Weights of a small image classifier: patch size [4, 4], layers 8.
Rows from block 3 of a small image classifier, named by matrix and row number. Rows with one number belong to one neuron. Each number is 500 + 50 x the weight over its row's rms, rounded and kept within 0 to 999. All counts start at 0. Numbers have three digits each.
After each neuron's rows are labels from the 100 images, of 14848, where the neuron reaches its highest value: "responds to" is what is common among them; "lies over" is the class under the peak. Only what is clearly more common there than usual is listed. The data: rendered rooms with furniture.
# fc1: MLP up (model.blocks.3.mlp.fc1.weight, 768x384), inputs 0-127
# fc2: MLP down (model.blocks.3.mlp.fc2.weight, 384x768, transposed), outputs 0-127

fc1.635:548460568487512628508527444573439584484451490552502421512529467467562517458464476497450466487543489548509496523510449470477519511522429524495468474588484541456456527567560391483518560590495577520432404405504519487499543669510486434486468566528556458532592580495548493576466489412532498462614490545505460426549468531580503486552475511470509504416517507517497471514507595498379503551479
fc2.635:509467474504619607403494485433460515509561468512394573415469522411499425553589518513563544512450452500519444506476527505467501556587494507491527503453445491536583430404465490492426511518574480560523563472504558512428451516450511459512540463523432437535478402517418531554440537534469469537517457561553530516489510499524485444492554490481536490528431458512456451423592508420526464408509
responds to: window; count: zero; red walls; orange walls
lies over: wall

fc1.561:539418628479472512506519459509477507468513473510472498510557556495513480600544512478487463496462492572433457583499428487391597465547439498511540455466531550452449495592466495491503452492448518507489511492518542529616500460498524474505482577439482557506501510493488556513606508501444454426533486539509480441483503466566427539456534433522517569528450464374422454498461423500473469441569
fc2.561:466571493487537482490490458424482525479599509485490472445444597427636534479480498525441511583564543461472471478534526466347472504540502464438620519503531479466566529530493494460447457509550549551412468533470437487381465545526491565553472495475457503454433414526529484503564436467551541400535589555486524442506480475377487511467532453420554476639502573621509476492499519455418445516605
responds to: black walls
lies over: wall

fc1.401:499564413395530490538498419521532498458481465393440469514522481538585440528539477540618569482522484485547559500438506517502545491476471544555432425487471612439577422416551533509487417505485532571472437580515518531499515539481495549465572492576478461582464563513455508509570545535458514511411505456564529619485428460453575546538516430494616516466532427533584506503487582443516593582560
fc2.401:585385520443578511425397546558601499527524518582474525544442532566525550495490477547479514414428524476575539441506577560569499574445513451447553554506462494456468454567511458545504513600558587479407493510470494449592432557564479358465470458501477473485445465457472519501456607527502556484509535471484555552491539421536361509490475447527440492443475510554451533536512457509500556559546
responds to: window
lies over: window

fc1.433:566473472497450604469494549553508538602523516514420506513551566508551473464490514463497489517596492448501544482549504398457509500643548503458597514559438525587515422472555515498537507603491419440457600496508449598464474502469496336537457470595417501426547551426431572563464446614472402477509457506530453540545455509515499531485422486610577479505466517511523476580470607476586599453443
fc2.433:491462503493531484460420531430514404450514500491520426493448471576571447542511502484552633547506499464568445489438612587503441555594475493534524516556514500382529537490519570386500486517569459576492428456506544471527506546527474550489627493421543508580457405443540613469626611544516542379453441524550477551532479464551465452461492553453484567507393536531526503559530464482543479514445
responds to: window; count: zero
lies over: window

fc1.122:490535552457531507444427505583510476553461400519462584431595495464543451444516556551539610487524435421490520435507392535510415450562552457539569413535578503473576561517557507461495419445463487572399537437511450497485541635492482538435505590489488453544493439425513489425569494456486437509538464500527453505493476474475547473524477493581483424566534537615532531444457493476480443440473
fc2.122:493578480478434503514442549470503589413546447524531404560445485546545476406556579548445484549508513550572376500399531540528564501557490479482524401514506540389541503432511410455490443490492475431396498453444482474476450549462488507441506454499452596536554394470429486544523477451556445417418459451503518604470580480563465596579484516621548433421564468603567472578537468546537497456480
responds to: window; wallpaper
lies over: wall

fc1.98:541498524515570467537531510468445507636454433547445486514432547551481546601405515479478526562573528436594429549429508424379511471510498486449427430491541484532582464476479512518588491432565424464509415532524453497607508584519552533558541419515585437522465543513465460500525488550488505537473496500503477432603508472543506471436517476442581424432518489517519528533556464413417598507511
fc2.98:491529481546463432514536473458494518525483519469489415473456477532554452504552549433546463476565368512460529558478487562548381420492456560463511512406529481522501496592459528555543573590574474524540561539482453522404415485500441525505512470494429523421415514506557566476451454525498566443451507492485550553516487478476517611510508543605503517477439485481476454494587415547570407517538
responds to: barrel; largest object: barrel
lies over: barrel

fc1.275:521503492487443565369465520586554533504528496555492474481534527510512534493556543619500449538468528559462461458406345495581518587470469501490541536490415516600452516461563541476526421430548475485468508502479574492467608502484466507444482507520514453516463582467554480520476422524562485520453535476551503521484507498504457509459449475513508474512506418540572546513461547517439383442541
fc2.275:480444438553484520484570411612512519550525473569544562531444438601566429504464473464496512420572597545534541519481496555468431476591507371473492480546574526537521460517610592587503510449433490459519437509473597494460528572471497439465519505520472434494484430533459462381497427389515592586469476590452485567469566499479519520537510477527522434534476563466513477498567565429452419471531
responds to: black walls
lies over: floor

fc1.279:571458482489381531537553553546461516496530514469508446395522617475543507480452553499518533461574531521425463436540496521484520442477610440526572411499619591448522547439441510495487490427448484472389496449461536542537526456440503364508461589532539497546423429581408482430574447547524408510552523544516496505438490543545539523474459583455466525492471430496423391507505544547580394558498
fc2.279:455493494529508502453465537542500593594483431448500506556537418594522520456508576505458528556561463444600592436547539487473503469517345492553431523517490575454464540561515435494422425453550509516438478487490487510493480486554514525541586452515496547443530517446599465552533461444570469537507495503577537521493443457459495588486450479515571427542569463463511490498638513473480497470544
responds to: black walls; count: zero
lies over: wall

fc1.50:527488459479480519507529501448554523510541433527462496368549539514565438484464569433433524460479500531510468456513465401479508618493458573549545597473536594441524574486535536574477472538538420495561572448454499566379493581472368518478407414452554476510444524415425508528479535579466486568538542547540410468517514525454437517453552405512476421507479487591581571487468499545433534518393
fc2.50:491504523540521556451497418591420456484508539451538595557450463568485586488491470488466468494543484450410479611458532593580517479537477539441477489563427422535474508465459480445463542619580490484400542442511549491527552476525559471539589520517532586500589446583508475500513441545509572542499451480451523587464580521605532427534505508433459577601479490479506441491578574463531522500542
responds to: barrel
lies over: wall

fc1.685:553527557516496429561444506446513487479409442495482474435495481557495460490529561558468572401470521493565473531462491465402507502510434489547541462496514536452527522471472496440441397520448478509498511436370471422538410510592478489546480556564526540514521550507502554542508503534518610375434525493525384473431521505478490499469555552587520492684490565449582515491460498513546537511611
fc2.685:495478486532446501497546497601530572534484478451557534512497508548569467528579465429503522503539613622447515480556598485455542490491480477458490482463556474407519460472531492526512484480462503595470432517595466575512511536508542522550451535521499554442497431520522427530458477520408483528478492595429460506445496534582480547567450378579446503455510429510376424526465441504427520537544
responds to: window
lies over: window

fc1.758:483434504458436545450502552440526440546462436544520566465500510438457491441481545421421486528496553421485472550462472452535542533480478519629493560466495499377640487348522466520469563406482524496538494455524549509542513522481574448483556506502421383479507468467424502526497494482505506570477477468438475560447464412421524558518421436496516411485490569509493547515471515446494531543593
fc2.758:486542516465563507548550487607512531503447545451405409464567451522533492502579533554450497431505525559548615504427493517590516510553424499523524444528473484531429517573528496476477526621470470474452554407458492534537609565544470531534484514462540594504537518543595440452468422511477537472502481445588518520470482489540448535467556457569473501579563398460534495547508465542511424431468
responds to: black walls; count: zero
lies over: wall

fc1.489:427490500457457394501485478567543554454462439529546468513354462578538500589368439443492475523493492419455554471473544465499541501550496441487449535529591517452505461489488514581484478548537436544494536505472485389490509473404491548519501442435487551527423420594518558571429541574508473442509572547566502473495499500540614511442473540459689441454442512556514565539606519455414565533466
fc2.489:449425560450456450531519410414543488468447581475469474524497512458542494429513489488531492602515484531489561454503506534517400513578538421476556512568489511615481416424460536488520538511511497464429470496515525471573432541568502489503488463555477498543441407561410474456439440503554502579514547537467559506537511484503466537450499399497564537560478486506494498450440387538423551497526
responds to: barrel; robot; largest object: barrel; largest object: robot
lies over: barrel; robot

fc1.674:337525555541526470598566409507489519598541523492505415524461499432563376492398539465574475543516497539542476564424576530531528538403392490491443592522509442512442525540529493629509473499536427566569428479616468398440584553575537477481455448493470507495457536456525451411408625492492438406526465459448547603503445441491437522534427518455644481465387476570532538533520507519421495548516
fc2.674:560468547572592469576410495541483555354398477522429489513465519518454473497489511445479526549551482455471519573465462446579476450515492528470597426439569446529481376504456467458574534525447419422492594455443455447499421418544445577460502391475537488497501435566415478410509512509549506479532607503533555480544511525556466497542499519547617556632541388533510458520424474510473563475485
responds to: barrel; largest object: barrel; robot; largest object: robot
lies over: barrel; robot

fc1.160:561507471541481450502548526514474510539454498510523423470578525514521448543523517551495536527462524489451532470424451515493504549498546514549522519486513551455500569469505427462514493572528492456520482542524436491551452474539498513522475453563544488528521517468544462438538560556538504417440549453527581484515452499394544478464472593526590490445489463478530444498499537509424494508538
fc2.160:479466519491549514573431548452526506475549446424521590497496463501529528487474535441489476476526423505511425452512468602542417425500483471487478540469481464508467490529558485536498683487515515612527494479460457474417549495446452459471581566521462539549547452547448519535486534531487378573447445505494461545443505604581487425479541494429498426495561551516502469535546465408524561498341
responds to: black walls
lies over: window

fc1.421:440457475611464440551489537450534567507443447585466544478532544506547512475462519528559539499532550536514458550503583453474407511539524552525532595540469488509418477437592503510534506520502629544515560443485449559474463502523549559429462513427538452561474482465513535486480597456620503465545499436519527499457446467540566464563573548489545474413466475478613490523521575490517492393560
fc2.421:575535512388549530591443442477461431513516503578482380482459446576460466475469493526582540464464569490509517510477564543500542354522548515541561502561512498433498579592549484587497447531498480501486516467507559454475517597462578469558433560468530477592540496501419499499525464517537546515451511446470457544521499474511440544558521396452413452431465527508568570599462419453547414457488
responds to: window
lies over: wall

fc1.325:513449546530491413465395446472445486429517413528572489535433411492659490653406478504500471393566446442506481495523567425469532607435472429508500600429552524516477493525516521536531542444567459402554532511595519519460541469589526544504480562459537542538490462590456496513521549515547464457553503547395523528525517521541467508398429546466550407457441498467512577474476466430496567452515
fc2.325:507634533452470495543515549406481520488434505478543386538555520445520594510491544484520477574419493473486486531483467446532397485564492523519504577534519444486459393540473478444524394517512432514499530520500333494491408421464397427427611442451492547544482473538477497442443527541492490462488634503533493543468498502534570515481539462491531453657466437527494481473451455523455504598514
responds to: barrel; largest object: barrel
lies over: barrel

fc1.332:531572481470485539435553430539525480536500586544507543550501456595480529512456482488533428426578502460459565616544453546604466492434456518461457548481462524523550471601547520500432384538403473494432425474552583543478549524505567397502501454454526506512474593424467457473503486446471564521486525489544544574557507565527425470596556500555441493580466506586485420449487533533407435413470
fc2.332:477460530541563502489521536535551460455513537490501528420447434423525501475498449536423592526470537434485499455527506484435527550544474387530483482427402518529487512401485540517466522491426582468515484589511511429522518572488505515439528466474424483386536454489600508447582445491591429540458449449556574477425530455490526486452514472498665570471463544510485505490532405439508493533556
responds to: barrel; largest object: barrel
lies over: barrel

fc1.240:562474499478472450450392471554523511550482486480608456514585481482504534449418462531554511584478493574564522575554508557469490467541460492515572493500502462443488548452566525450431566512594556530533490473556542502523481471522527498436537532544498568504513594497480488518467455453482503513478469446538470525478545580475551516486452533487514472423604478585505396449547478401530513508477
fc2.240:574525581563435497554465547484494481451476536571440468551536615448483559462456458508466491426473593462457565519446519531482509430535564476527516405458526582484527453465500481418458426466497457507499472479462508535455541527511469469476478407466523519488515448548460458528536400485466455488452478610499424483457551491468440438536497520469456499497421545375594531649504476493480400505398
responds to: wallpaper; count: zero; grey walls
lies over: wall

fc1.175:510429448459434606509429484553506517568418466487496463571518482498487507451535537539457545512470547515483564539425415522402388417480542574440512513574476444546450413556469464435455461538504525508498463445591542484519448533506540588475471564536469533520510563620593465661470451492473495472542497548492505537506539485487439509461509428558517517549522542439544572481518498576395422436491
fc2.175:503510545559594578412517585477488515552500494534468560455478485443482524488475554531571432490525509519580460555464561456441453609584513528481508475466522504505564471465493582494470504470486481529572512484465500433487448482502530401413576542488475527550395543457448522428430441555499520519432552507515480408478523501463432555582523499467559421490521414593564487523535509442541475554448
responds to: window
lies over: wall